Weights of a small image classifier.
Model: activation gelu_tanh, patch size [4, 4].
Training: adamw at rate 0.00061, 18400 steps, batches of 384.
Data: trained on drawn human figures in many poses, 97500 training examples, 72.5 epochs.
Rows from block 2, named by matrix and row number. Rows with one number belong to one attention dimension. Each number is 128 + 32 x the weight over its row's rms, rounded and kept within 0 to 255. All counts start at 0. Numbers have three digits each. After the name is the row's rms in percent of the matrix's.
# v: attention query, key and value (stacked) (model.blocks.2.attn.qkv.weight, 960x320, the v third), inputs 160-319
# proj: attention output (model.blocks.2.attn.proj.weight, 320x320, transposed), outputs 160-319
v.32 110:197180186069115173149114152080118079121091177163055107152144123117089115097104101163158159116104119128121100097157156125146120147123114120192137069153143082148124125087097138199116164075158155090099139083138131091182091144167096113120133172076071126118132135104171113109128197116040122129138138154131198151177098081104134151130149092148085076048127110129137120142156183149105124144068075127136174060139151147108155155135071117098110119108217163142123139219129104112209124149103126
v.33 125:092197118171142124145072090135177165130181082111149094137159144159123139127137114117120091128132118172097094185111145116073104137110179126098101183132194127067133137073130195065167112137182097101134120160120101111136127118089156168125136089132125104136132161150121132150106147120135141085123154142099106102165125120153051109096058137136079147102115113051108126106144196106156129181128132161188128136149116159126165117182137146140088132118092151105141149099088170181105128128163124
v.34 111:144123213163175105103123105185106072133144168094089123136120131122163134161125109084154104140121094054133156154109108121136145137141121113113138115138156146182117111132118148100143108180083100143102102090116143149100074112076118099111112092099078150096209229122134093142115120140102084180063120169147153101128108156163082098120204123170124115114094128137161165109160178069163121172148128128132113162093102158152212110109134061117137132133180114101113143102131148186127092131157146
v.35 114:058110139122136060110141126138114096157158129077164147089083115124127163164162101110136093134171117083146167127098085154143177111127080106114126170039123139126159127175169107115143125167110102193128095128107181182067076120123138125117128136135154134125145124131135118148159096160219111170089105140138118135081141165170159158113167112135122132174081102167144150130155077093125143138183111107092085154055113121112123094053137100125174129152110050124078129116141135132101117140149140
v.36 114:220069133067143138065134120142073122150107153133046114124125110118094103082133095123087132101162168118096134117119183147117056077105143117181106099119083083165124069113098117144124146113157124136141158077136074085125132122162112115131109094114089105108131155135167110107192116071105123134136136163121156102081140132163074099117159129182114141104144155069136152105157129093142129148114178123123158104112112123117121116183071098152185116101146174154135140129137141099117176100120043
v.37 114:100172081104134105171157110080153129121101097129147134076065134190138129124140144170147086115178090120121117151067078190171200174095097203147080175122182129091172116069141132078122125146130142121115186132092209119123049120166182159153122144136161126175081111181120132145132091126142197122152088138144118150070161116161117183090139099128157168161137171116092101070122107137108141088099071135135163128125134158087071106108118180150148150144084149095153123131110173100217113151106169
v.38 098:120155132123141121172119118100148154139116112120204135117116158166179165153127147183105152165077134149170187139138045162136163196167104135169146110154115203108120174141134129100070118136099083118091151151135166151136136162130107146148107137152149125124095103142134151091146069157133141145125113066168106137103164134084184176161143187068126167164109090201097140166158089155120160122132132180123116189160157092123098134098168140076118151155138092105129151135112083134104108211047189
v.39 108:046125114171151140122154136099123133108175113153139156166095157143153162131111169119128144132093101159157080155128135104120110164117111170046139136127155172080100213154069137086103106107173136152058102140152087120154166151123149145124151171149177110165087129111102138153102114154117109030129122183096106131117134123067200146157095136091114104098091104118162080095106110171123078109104100102119126146142094157159161162169167142149117129129125150176171108174099051122107119125156111
v.40 098:132126138127121115132077149129139123138083163135089132137129123105105135110144130122129104104113097167111107074136154086155074118108116117120162214067132063092122154075133111156145187124168181096085161108117130124125118099143151119125163140104143141157133119122114137138127210106147151151095126169150156194164112148188127144110068086211141109082167096092155090062165119122155101183119117086144109093140172177112127134109089194130142104096147156160099142187141124098203125109175088
v.41 100:122142123092094143125146115160173162131131101046095094112138132133136182127148116099079121102187107118093112127133143139118101085066159106139066198068102052108146066093204137093102091158140145111139155178106108070103126103147109109163155035128115128139118111169147153148165119101158187166095112114152147138128142175157088088102092115151181156177160117091092154124189111076175170144158193103148187115197125142087141108153108155142171122154119124107120179091143152111103158105122123
v.42 118:138196149097144148169091106115138160133171104085137125120126151119130129152132126160092118100101149151113137159140153156098099171100179119140091109168152120135126156108078146091144118113135096079118126134119059115136122078105130162118115150100124103125129143123139091184094131101089115096209187165099104082191178105086018085136078138130076095101160108044122053106105137143082116172118145188151196163136120110139132135177169165170072126095058140107158124153092128182095171121148126
v.43 115:152165133068151122194105095143112175109120097096134139157155131103122126122171125176090115133138125152116122144136175115109103096108169136155105134137137053105147135110152123114100139128117101051168154167148080091132123106126120137114148121096117103076122090142152114145093120095124154134220135123159074137228159081077074082124066152150168109109156102060057116118106108127142164167126194136171176170190140111099053118111155205168087134157048087108116117115099180150112163151102105
v.44 100:167058175125087152101115147157131134147127166134041115154153105072098124083121095111103129090150127128089102101182187083131051144145157107121132152109132073146131122091132141127132170108158168074109158097147078085153161096158149120117170142108083124146156115098135116120148170090124102127097153149135158160154104141158092132116097099169166100058166114100150119109141126082160081164111122116163141093136129144139175164151089158123116054090188168141130167151151127143176140098176107
v.45 121:105180196177156106161092054161194105134181099091167118133128173175148119154128110105156125120113127108122165198108116141102134174147163135082091160129168149106135200120137187045135130137134132103070123141123119120162063105098130159129108131078110082140125185151126089158123146135089123128101105157119137111135118119163060138134106105125106155070107099090157089142146177105169114173121114164206131158104109159147203102162134106145083121102145155094132183121129161181084128139145171
v.46 111:209163152100144092129123086118112094139125188090071105169165131170162139103108118084097112096189147104124121140130112142158074151117106123144091119075100140160124124132084150096131129165109114149045140136150139085127054115104075100124136110080153082133133132123170133132178127138119115183036117164132159093095134185181114096114142125150165137126113137122173160152222109069178131145139131116137107113101131176140152115123107089123161124128164152135125137146167111075116136105113141
v.47 109:129102149086098151094131195117144089135157135162042133158108113078093111097114113139112086105128086117120078140161201144125066094080145124140132159120131058102145116067114108124139160090179159081121172114113039124143161076146172124108165137102121098109126130095135133147119141074125139126129173177149126142165100121168106121120069113202135133045158135055119104110147127127130115156152145081149153127129119188122121145162072189158169102124125132141136137166143161148145176112168088
v.48 117:074139120176122091108157067174121119134137126047134092095156129150125137134163145038122115126192178102147110169089111137166127081133102122118106150126122181175125105132148192096146077202064095202110106111108163103053093106068123114105119065154158134109170177156130143104190127138175119196065132131104148104066124187171120085132156156090132169178087142112157189159185118110148110120145132129094110141121086173115155126083142071107146171110113100115093113104136161106100077092159142
v.49 118:026113130185156108140145143181157163085164113099179142143125131121119096180155130079194079160104110110088125128110116076116135085108108156056183156154152149116109151132098161180113121109093092126173114155137148128124161115111133142096148110194170209137166145117093146153100117115149102185116194099119107148118111120091151114154118116066139131139148098120119128117114092119132134099101135095109130139081134178148125127132153120072132135135118055124100135098103093153164091128161119
v.50 085:206126162133150111113121082110148088161137133124153102123139192206148128200073114135104148147090161135108233152122094134149112193177138129156127110127116154168087152189114129121121106176099077128121129140114153175131138125146115139133101116095117086078111166176132120071131095118127081136139169073074129108149152144167150121121163142088129144115107113150137142144119131137139127188135206160180078146097134085147088135122120087161101091123155119147120146153160128181050122146113123
v.51 101:099133164164147118143130160126112082113106184179131162163140133126154144144141124177186134141102113092148116080142073076137149188170098134091188148121148177094120186145105121140117172112113179146106107112146168200142134188118144097115096203156121166130171123109100143106080169182165077149160086137146151154143077118126241113111100143095145090140117107176122161130079126146125084121113036090073063144081126140126126139049117131086085133136169107139114105131107091146208109128125126
v.52 093:080157138160147122173167049154140144148124107090183129113120147138151168155135162121130108170123163134160145187120036167130151181145129125132139120123112188134109139192185174105146111173063100193147088161129179163093138150119101114107081105156168118125162095110143133124118102157160138132116123091124078112139144157101166125137178172070115130194082128171100179128136128115119175121175131167109074188100161130102116107061151086092134144164115030114100103121122078139082095142116170
v.53 125:167167146113121187156105154103112180091132144178116092133172124103081086152115137143185150130081147123122140104153159100105117106101178121098149046207180124137114096101126135186121154103123109056183122138143158113149113113119103130111133132135099133131132156116109102151082115081053120142181160068150165138149146066075085135146093122108123076106184115124090119115092148134112128071055161181133180107123133125150145134167164156119095139085155124064157131121083145139157135169088138
v.54 101:076167116104160126211119097142140141144128152099190130144139179193148152188137141189141141158092131136176175159108120106137188123136139116155112067164146181139110146150125120103094088152091078157143108154155182126137075195135094133149106139115142144131112127128134099146130108150079118130171156087133115116137191092075178158125136161084127125170094107172075123145129111125157174132141187143125133132160142081134109097095146110122137142142097087079130103149110127155102132174051169
v.55 093:159126200075170106152121084184120119140111134127124138140099150123122165174081142170116128115102164154176142154166152144157092220173124135163107091172082149192093170164099126102079160135091083145051130114138130097163118163149064146126083159046139037100114129123187084139149125114109115110121166145148113114132162146110144123132132175101131102082132076127126109115127087114117138161097186175152092115125107070145133133134143148101107094109120119148128141217130100139072148161118191
v.56 116:075161154173114110130123100144173130108124093114179141114143120121167125169153107114194093160133126115155171140114081126140166133160152102103154174104165138135154120149207115126145080141089109102179107179145209158106102132110163122113139117152118154130162110161098120143105085155173169173142082092156128136149149143152168135128164127135151174206133139211120177136105108151133149099159084108126083149107137106104142088069155125093121143139124068092076149061156168192127071124133164
v.57 103:164080110110095133117138160135136128156155067148083168133126178136093110101113099129057086095135101114103166125144170148138095098103170127151060164135093079100161125098148115139130151082174116078166129139136058169174179084169127122124150113136102091109133144157123134129127125087163144078119146115130104129160151110118076140115075167161091193100154123083125119144130151140135148147144195131163111136143140146165142147192125178199133122106087115156154202106142170201087196117121040
v.58 115:154137165121147179100113170123098131119144144187123112116138142079111088154102103161217164142077108088114194132144153141128158126139142134155147043200142127158122116096111140140127128100181147109186105122146142139162139139165169152123147135120049161126159184148103071117104113102063088086158123143103151127141105070110091173142164097136116102070150171154135114137070172176128118112096112162179141119114160107152138154158115085088100151112180148134159157114080122175122167136118115
v.59 110:115143098144126127086095155123075103092126114153104120158187122069124126120127103107153124149149115092139075143106155084100114062120195106104111163133164089136163098077143156141205145140106169141183118126119088079073100094098197135096107094176075146133178089139100096144058139120134105134186137176105135123132123083132050077128143110168133073141122156076137166103088148156089113151137115124104149182086120144078174105113124140134125138124093116125127112096094149144141185101157073
v.60 100:199113173123150132114095136139149117142133176128070141145131097100070092121122109133131141076114093091121114142141209119126090073105145142161112103133094087127123111028114128139140203076154152097077158053134076094187107090162106110129151108076062087111153152103133098122151113079074128147135195154148223160154129087160103124147092126170102146074128130108140109137167137103141135198123160091163179129154102105149141125209110114154164096115195185119144137161123102102122178122133119
v.61 111:156083153106157147118131137171083128134122098172134112095146136130081108155142121160161128133081158104137189156133160115158138127168185110166138057155124071176134119139182107148099172122098114090207105161126120187131153126151131127127112143136053117062156124152106066122074092103115114101176128089124096094179148088112098101135139122114108129104150127148088161114082126127119156173153152141159122176112151089146110160130161101134101123116069087123116140085145148212118178176119112
v.62 098:103134115115140094169164080150122109148099106111107133143118127092142144096139151120050132111141155188180119149143168161195082138100135123146077139133075160105113138171091098102131089148134131159082124118160028055137141099120092115173077167106155062144066068114201158092112135163123092119172148167104116133139158139086135111131112170121107118093127083074121095129112111123100124163189186129129178107171091093122063152133159152174141082106095147194128152214114055126089136137103134
v.63 109:118133128153138102082166128145132115150127112120153126085134114126157123179154123090148140157126162063164155122096069126144148131165110112141170091142108174216137102171150147110128105184089076180161078084116154151120134164089125083141104077132108158100153164137132120128152081160164123164092098080095128077111107147142128095138210113080109129206151150157164174199119128144104169091139108175106082158083106136149159104096150043099128144129152083115109128087136140150102085100113160
v.64 101:141150099108074116133118100171168121147141136168155113190207140159184119123135137139217097142117183132109163122138171099102103128145185122177127116125148101167141180191128117138151177130145200158194150143127134084171186143205137141121131138148190177108181144146107158125102137130118135122173158119133141126096112054091152104167117122116129081075137117163142097150137171129122064096122110159109072121141089145106195147151126137100128115093118170154160155114142139100168203162096129
v.65 112:104183103170103159134092185164072160120138157118138087092131128116132093217131142183145139149076148159134057100146135198115149077127138137086136117193144078150127099097154096180141100128084092133157123169131149119110111125140096137140104130138150061152105147118109126151125096129114159087179063112140138151128137106115141157105131045083169138162154101131079147080071091156085224143095096134189210113126155148161063162204158119123107127119155076075115086073123135179136119133059162
v.66 088:114136146104122147143114123182100134142167100118091076092174122137131102173120139174128085166110173174175137123144134128118142074130169137161124087177140102153099061066182166148136108127108128107135083099159098085154117109125098108146120119151111146157125165098177123155083100084071113153182119087102179109186162083094181129088104113087182145154172113085118137165109128118112188166126164137152221107097126142107229178143139134104120110140146140127145129083119147153146105108067150
v.67 098:106111149107150197138156162201090153141178171113147109103145120109160110128123136113184100100111144137152121117103171122114071080200114154125091055198140121158112187160061122187125166105148145117140090127170168090124147116133142180117149151089188211191175125094130125124071133132066112093146159113095086181144074059088129114163148111090121095097093102145117128125118101149100139114108153137084215081170129180145146115155141111115095075141081161174116071080097130179137097098117111
v.68 101:075107142153163113102142091101173111117141103146174147126113140114081143138093130099178125117147158102107191140085113115192127174088048097124134145112131118137136174160163097118135125119149148163068193190133176128123112164137181111037124152133161118098142083158099173128144104177159128170117172127151205159106163124152113154100134135173140101098104089119177110148152115144138069155116090090092076137146157126145144155077056191114122157099180143144090153188105090087136165205160043
v.69 093:156111083151059157141118135129102104163116138177142112077201082147142143146094117113194135119108165115159135169117099219166142142145140082127116119129130107132116111171157082180186116062104155152141158117114119143103105157149152080120116154119093083193136134158115147110176118153094199178146149113182125120075174073141115169115146084159181134147178134132161115154096138148122148158086110142162159129021155083117147130134104118114143175097094108078104119073112175097161150152101028
v.70 091:091187115125143117095126127148177138169135134140200156092112144156144165139098128166086141086080124114144090136115100104095118164077131101136153196121139120117164181125098108140105148169151154091055190127100134133100127114118151115100112157120196050117136098084102128138162104152148098098117104167135153104096133128104151167130086084144136116095112136123074107075155145136111112116095064051195137151110145116106078107203125187180099114155161139107163138175145138136122127108172121
v.71 099:076150137152159151109129129103168146127135114151120135178123130133155109085077124155157132119126125108075137175183140139085076114114107136097072182126070080146181181105081152153103194074171144082041084159163081076150136033169109149142157175118124136109145091087153105187134165110136108110124175156153084153155142166083161134148141117162088171111136131103128078111120134141136152099114128131169125118177122078145122140146115183142133076120065166158108149153151084101101094095134097
v.72 091:216129100130098089139119104084105106127080089108113151104098081154114170137130090120063131113145089144150152086159097152146200170115109111097152154031151133111121039128171158092152110154101130156156114119122109205138101188104119078171127151128030075116109150138118106103158145141147206125106085122129142041112121157170090143126113149154142150159157147133205134154098151141119114120150111100142091186095140118123119156112132087117177147116119105116124153111152163104124140176120081
v.73 088:115159169153087164151086114106103199103127160065133123153103112147121117184181138181119150148141088119116023167116107127097159084137136132088139130094165117075146072109186141119066090106144138090136180133112084145115125114103141150168144125142091130146154171142091156133136084137144144172139122091130124204149096124136101130087079109170137158209154133132116169117073069098150134098218167100151203176177158181127087134192160137150157109128093089039113152112142115136066092163124111
proj.32 113:076143138147143148131122123139143117140152178102202140182131174202198120150147104131101098127162120155118113128112163124123168139134163168128096158137149122127133130117122109064164160122154071162079151106168115140081140107128069164102127106096164109099112170110147128140146109135120128096117076122160162113112155091100140120109132156093150163155129145110126140095118090081133165091113130171161091121181103151154140115098143114115226119167150085150167186089178162135071093133089103
proj.33 130:141103080159130168128141106098080119111128156174118147134145118103124107130124152143226193168143119110137120123182065145130133118146138117104225125124101080139095140160141087159102113087081166087168169129121150155077114161122163114099116131125081107104156035195090052131143138121141094212102146140126111150126091150117198180134147074138119102185128107164116175182135109196132187103180133095081185134113123129121054151163113133109117102131160071104111120142142115108134099142113089
proj.34 111:117131086172115114105142073107141153100112129180153151100145139123139153123081134137170166166179144087159127102114129127139187112136152101082137083109151087128140194189166100139148155061115142114183113125125097087106185142165137065118101108172165142111164057150122127140138097220120155130141137117130138046077218096118148130088104177083124096133196109213116103122126139129121132122145101101148076155162100113136090097147164121110152143122127094096118166112133121091121139118093046
proj.35 117:201116154126103101105120137120150125096094101150091126056092096111102157122090146131084126146109114113141170121116144111095151133137082138100117066194181166127122151130102149158174124089109153094166055111096139128162128131170144097151120097159126146179154128175130160087098129139112180098135183149119122102081133111148088081139079153134140107085148132182157084094124211165069036138106108130164124142128131091124140101147155140108051155106109179093138131164104135121184173091152190
proj.36 120:052151142157177103126199074150135145111171142139191132136140117153110145171107119061127136153147170155124159134131145155194102125090124145063135111080129138145119132110145189116116185174101135122077150170099108154131172148088121144101127147172158143089107149052111154137162165173164122110088103081121145113127125173149130134117134137073137154080176086159088105117125087059212139183075047112131129127156154089150162146080113087128125125131189154057092119129127097174106081137134118
proj.37 116:183138177156116159131067170106142057109121149164133145140108115113107110110124108102108143150077096137121133138177139119080130151172138124105135184167171137062081123126089126106120088074125111146114138102128200224098099142125120152154132099056104129165130174134111103101120139077104081158097126181118140119096044121098123170153122082168141110127103138148175175158121149196095095098140086188165119192118105100126147130143108122082070141120129106101158143202139140138150132103118194
proj.38 094:155123098095149097177069146100164099112117108146050118092076164112101129096148117162131050082122085108127125148130140085110114122161092112187085172134142159081137119127151091139129140130130147135111093111104116151164055092124160127164096154063135145205136114096140099154096144119150138115166146177112107083156092100113111132143158173192103117112072155135131125118099191184079125106179143157127069155097166148108136113137077136141135148078076131187167092138115140109124152144150139
proj.39 110:095119162092124146124090154137062107184113095103115103174169106169131109152151107152119114118116112127102135117117051159154086122127091102174132150149078134118161061085093124133127124129166108148134133132134141113096160085163115131106135165110118117090075133162115073126097115059112153161131122087151121182167163136143143155104102111163174110183104137033146135165108126124120168165133202089100168131143143127115135118133131179129180076164101125112136115033126167115125136160108151
proj.40 096:117107145134117152088148130107087090154116136111196143143115125184163124148146133118142172169143146185132170145104180147137147149143153181100119083163132165166127130107086146089149155169117107156139087131144105146070151159148073123130142122119119089030110181191127129076124071116088149091113132119127144183102113132086144130135126131096146123183109139146122102120126109148105119119112124113108201138178075083154153124157155130125115071182176087083138152111166179158143150125060147
proj.41 099:149115106134169081103137121087101104109116136185144150078106119109087127110125158108159179164128123164132138138134146117146134187141152141075196116140133148129107132153151155116082129183080112120122141127105136182136087164073166111159101147147084115105172123086091136105141144123156123181108139129081138137142093169084099139173133095173101108099131113160114176152112116185135079166165072115079172150105124091135092182097113136152025106109226141070086106215129111174148087140122167
proj.42 119:105104078187134166155160093137121130118111141138133132136145146105116111153165102092180049106161145085138126122164077143126098066121115099146179157072092072124133134095154105139124106063102151095158185142141197162088125172123151143101121084154118124140111069164082068135141140115172108157094165101131107151148059167153186187133173119126132145193089139141091186161144091121171180124140161144101158135153151174107106124158065085116160135113135095162120107073153096098129091182138086
proj.43 120:165101099161148125146181122122133130069097141109128146103080138088099137099180136095189074125130138116148121119156100120122092115130122146146177131070129152154108127108159115130080106135051159105139166140099215183093085182105146163141103099149111137163143088143093128115146144110179099145098188152092123164143019197148132150158214147145114124158062148156100174158128109121167123121118169157102156129137158178134121134153068095136101135096155105141106081145173088122129109161178121
proj.44 100:080127119135119134109128101118095118173112161114195139139129120207170135179140143119110160184146154168125156144092142164145163157125146151085135077133118139166153152132121154097179165168126111150141099123166081129096147132124073111106141131191135093007118165161119145092150085125113141124104109099138143165119160151111146096139091127064154140152168138128120119104117091088143155112112095120108162111158082090157124133110173140123149088175193135094126159094168157145105099136053108
proj.45 127:138100025155115163154090108093095108121084156182120136113140147130132126156120131165173117177164100099135127135156088130120173121164139088100164110138138065106112172125152084176189133050104186091190112115161132169064103137124139094117110126155154107113169043185079053109124113148155140163124162147139111090094109137110211162127133114107131082159137131202121157129088133195098165078190101130105123148144136128126050112151117156080125126083147091106142135086138149082112109148068050
proj.46 114:094119095164163087085130081090111104110085133183167156109087140149096137155101102094154136165189136144134186133114167147179173123143134132059136097149128118128138148121145156078133193107138121091109114134118075190136139130125166093137088141159133123097138133094065127113145122177114187112116162130106128091136143105067127148146090165133112109087142076184090100115110156144112086159153059103124148148193106044140134125107121120116090106137178129064108153151141145154120106166078135
proj.47 109:098127172150136151112175139165076148136124158112210134137125114165145128154146138079147164174136143160143155122103102169167125153128142149078180091118117176165135115095113166109134139172094137143133119139113169152056152181135075132118123116187128096040096165164087136086136122105143110132076123091135162190112092178138150135119171112077168133172131138145126141139104068097186130123070109130085180140152121109142137137127136124100122070190197135076116128104163124157133110151081150
proj.48 120:148104107162119061057114094063136121108107091195108154091149096095099138101082133116152163153171127109142166135132141115128174131141136112073136122159115076105133180158156130129085154098120112105145124130119081128156154136111190073147115110160081152124170091112111148129134130169104170143130168131104109080110205109088096138143058123155111078098158096168128128154163137162108091189182097081142122127135102069121103129127151129134076139110143114063077135180109108139165132111143113
proj.49 124:154088132119064131124112137109142135132133080112126121087203108087152132104141155100142172111148136104105087153130110091084119128127168104174118174105138094132166138115159090138124091170090094209179149140147121052122110112129152092134098082154076124128152138216137128132101130128128166181138129111107129127144183141123089101115071131112130079201135186110164165171175099162120136115172199110088128167094132164113124152176160149185122113132117103134081079117087156111176178125160115
proj.50 082:069142074131118132198113107104123132108104156138063094082068131149138132142144117169099067140156136097136132143137149133144138091102094097133080103108120138098111157113163134194165159103149218110155069138120096156138086115120134103114096158196192146160119058125100135128143151191177152075134132159153095091126112121125165109121160144103100111104143118210113096093115150111102116119143070107094088158101192114121117080153101139087130173064112146153137122082138137085128117142099088
proj.51 103:146136154081092146114126164131135129157123120069117126153100150161157133116130129174107127098117136134131143108093165131116155118120101151181056081173135182134128109139107103111156114113172101146109092103129111073112144091193055117138146117093156124134117162200211131106117073145078154081160130144158133140103181077131116104089132160110135145155094152109164086098133139115069119095118193143165138102153109127141155088159167156127185125153083096160179167097130179112114177086101146
proj.52 088:186107085115125092129115137090161132098101109131030135085091124076062138067134130164135074095122103104148133106162118105096140106113085135163095125135118129108101157141146114159101132083123157070141108112096107129176081111135193097168120147122117168223157058115129132123120135156134152110165208163120091107130126100135096124134128147191086115099101110143124109102134182158084077156177155121144117131106154126118129102156107134133091182075071144183143090185108121094148154116183141
proj.53 128:112104090118098162172131096133166151124141143078168131147168169123151106129179122099130076098141137111107064135165106114079139101140165118176134219062145081135165091115177070123123088128108101197153211118174148101110116129088114151134095058121110138134128126132145119170119141110135113163129102149135152081160117142123131135121148141098127112192127183101137206160158040104156182092155164178120069158150128202123122154133114101167183118119128089194113106135128103097105113130173058
proj.54 102:170105115150166124142117107128170134058116128151086118102117177075109130064129130143158074091136102089134080105174093068111095109153114128168156181091129118112139118128187103138082121085122146120140157113101150127140093137132186143116071115095104160219138066117107103157117163119154117135145164165111110080152083123132114131096178158183102114116071158149122161156121167162123128131163165141126081150115175197101105126145102109150148155121074100190142104135126102090134136157173105
proj.55 092:113105083158138105127102089115139111107068151118115112129074147159116143131151093105109000112161108092162172111123098114141123089143090115145101129078121134102146155076141123135167170073132169110155097142134114184100121126143130128118102127183170149153087107099071134120112150113161171052122183131153103112177077157126160127129164194118136111122079147152094102102075151074136125136126143152141082144184159156136174077121085112094175130123100127148146106038165117085108124185110096
proj.56 117:212120087113071113133097164094158112126094118138064150066106108083123143112110173179124167127100144115133105129112174095060165161131136130153101081161163143130083183202133077172153084117082128116165077107131134107152085108130136097171162109110127132196204090177171171136115096159134120140157149182118120110087127093128095092172107128134103093118152137177139142102135173175073083080157158165124078122083095124136086139127145160146069176055088128147141116181128139102155172058129136
proj.57 104:094136128100150143168168152144109145123127166120147117118116114115107144161147134108159165173102147134134144147118092156170071144110124117105163084095127144156129112126104155196131142175085244135160130174090154125122117167104122126114119177177163117092096105139093126109127151121169124129129120135124134159122032181185203130151201109068132121127149110149105096111095106139174139111081079096070183150103172100116105177140099148104071092109165192081099069128097103135114126174119136
proj.58 119:094159118123096166196112108164164160138152164111137112157191156149194120146115139156102127118101138104102055127162109117086128121120144091166107175089153090114141126168145093172172105097124138160140162126188129077106153112109094146077149102125177126135118102126192111172149148153140084134140061120174147086102153123145158127102136128073132160154185150133142157116130082092150188060106135163129050123111150181137109137094142105115213146096101115166146155085128124075090095099135053
proj.59 110:183108140159117163079213104176119173110143112091172155161173110097121120108096159126182167126120172106130119109158081150095120089097141149123170095132121103167094144190119114141084091068104110076128210125130189097090211159120109149093148087143112133108152075178185144109171117149110068162114180105138137130092132138172136155126143118102134134176146110116091151162169075106167158117087163151148169062156111129143085165109128080130147146128131071102100151184140064106112099078192094
proj.60 097:058135098156162113128151069145123132120143168143213113126176170169148125141144127082145115171170131143122129139133136107158130136168165097109178131073144112132171125119181132091133151164114110179150147137125102140077164158127112109103066109166147121044116126106098094135139138136163124117097104095120180101130115152100134153080157128093161113161145149171105158136097058117189148139128070130108109170163167130141113139095133082119153080175217113095111140072145124129113087181067069
proj.61 114:151152122117094123192162109171183171085121158069091136111110129095164167106132146141135106111111150082145085127133106102092109107099111129161117127057154146164113165144159119195132091122062193126167138139120154100129102141113093153120146114171177140194130061139165179167159160147179091103143128136149120119107068154184160101126206169069111169113139139161101131105131122077163129081081158164132066134085166192136124117142122116115150167084087153159128106129130076076102125132191070
proj.62 099:118110094155185131105107122132090131124101124139110105128092124146094119133134090087114000108142108138135194116143097148163087108115081118112145122135095118124131140071118164134139162103173142073122108147130123171151144138139174143136145144171134135141075122082050122121123113076147172064102192109139104174194103166156140148127148127193135150097065101106113089116121152110144112185102136108141180081178176143127180121127081133097100136137158158133144121042162133126138101167128166
proj.63 111:143148114106093088142122117124196163124135105136085131101154117090122149110076124148085130109128132078135128129129152128103174119113107099124074124125160094101130167189151119173134123087132125119126114123132091074182136098128158096128146121135138159189164085096170161166132146202127139109167118135136112064093195073152093106123088145095101132067194110147140108105161138111126112135139095131172056117091125112121111114107153112135122184073087165138122134163088104120141149079167098
proj.64 102:118149152107144104156106106147113154175104132133140127139123113127061128125121095143091130136209148147129132130088105119169155126096101154127058111144100201109093150054144156107135143100090114104106182107133154159116091103156087177134100122128140049102132167139100144133144124069146097123098093102111123189121117110060110170138183152130162094136147110103034114150075092097146126104160158158110160207059121106141153023175134151056164107159150161110133154124137111139132089141082124
proj.65 115:139116116117144092121195116113185181078138133119138148072099173098132157049163097066142161124133159165137104125159154096144118137143122154113174080052146201183131105153125165113095142155123131211125117134099115135149121214124147113130085149115091125165157086177133143117122128172117146124123179182103150130159116143163102104104127183110099098125141153167191089115180145136136052164159160077073154161124119039118134162167108123178108136104124103133135101234099081145163144080172125
proj.66 090:147131116127112126106130107131196106124164135107188200132129148149092139048197115116112135144117120194145104145102099158147099145134159095123147110064210148159102126118077135093130138052129113200176158129150170191093139164183138126119109169057134097114123088176140086115136153121068120129114146148146118137119137115210191149103115124110122083127149162120147090110171067191167079146175117134137172211188170071132116148162104089186115101124137151101138097212090051085123140095165126
proj.67 099:138096127085123094088119135072186124165134139093110161127176098138065132117138060127145088176109113118140136151101087152119120108126087150131112109089167154219168045112135141100123177150063139154148152098129113154115083119134129149124148092096074152102051118147140133088182148111112151155103079141100097111082123125159108098148104188080106155121135187074140066104136096108132148122164131198196169178153165118122182099185107058121114102184113184091114085204109135158104113154150126
proj.68 099:143123120148111155138134123142061123140058105160061093140075116108165110145100129107038150107126127134097166116103165124099146127171099161155130162174052153057138104130111167191168096133171069066154075114110106048168160124095095146130101058149158134122061156088149131117033160127153126121136133108129136171181071144019132074148140081156130143117086106146121151132122176118061136106120113147086103086122088160137102095084150178093153107115149143195145168066153119163148157109118172
proj.69 093:133174112106089067160187118136097122135103112105080148082081113091097138086188078134124173099119112142135155142121184134133125123139123167173078101104113226101122132150103172142091081134165114134147123139110131135189174171154137153159107179136112099173165123128158109167157185131153085135116116098129106175174059117092113127149155098172123102135123114153106143103145156181103069141197129134066105175085106048117092081185123159145148145113119123133197139161123082169121171088114200
proj.70 090:143104130160141181110112121179076210081179142164092045129108135065128107174104144102167140116149130125134134109183133114137144075140079162119161121138100130073119133156145211141146154138145135118129116111083079065152142182083171107149072098130129179131109145127106095111086128129128140110128166131122129180159081108070112074107177150155155114115100102156116126187133143062107130157119133148096152038099100188111141144150138154104133147103136104208134156110150104181122129134056125
proj.71 099:113117129120115141125134191122109144122157160117110093132075104118096096219110064100186142129140162120125106164138132160183145104106079147112157119112152088107092107133132196110148125188137152168086166102159115133155133129092160108155166081128135140132069180150124133099169128126124135159099074132131106171151122122148115116170124107124114138138133143148135128175140099063152156164167114098135164092098103178104183166141112142115073137095158183138101130149117139187110102124108155
proj.72 086:139164114133106129159153114165076099128106091120134124107114139114156131107157187147149181095135125107118132101157162114141129145113180100140129148171109106079132217152120071146107063113165146084135117171158149139129174123181145123122144185160137091164244147100145135195111130136137101122142146097150137135171160130133161194156129088190141153129123076191090226120127171169147111132086145040123069072137105123146050139092142168124167159113115066080157180060149130097136152106145147
proj.73 084:179112087147192085129117120109158105091122131123177136120088164132188161106096143092132104131139121160122166175131111188112126177147133120103159155140130117157133205157058127091155123142089179212116095154117154139127110122098066132126134181136130146174098119134127117103117130143135145107103174193136137085128122161164216099124088164099111134097102124101131147080098137178148096098070136142087119078126155070123107190027137135155105133130136112170128142152157098067137090128106098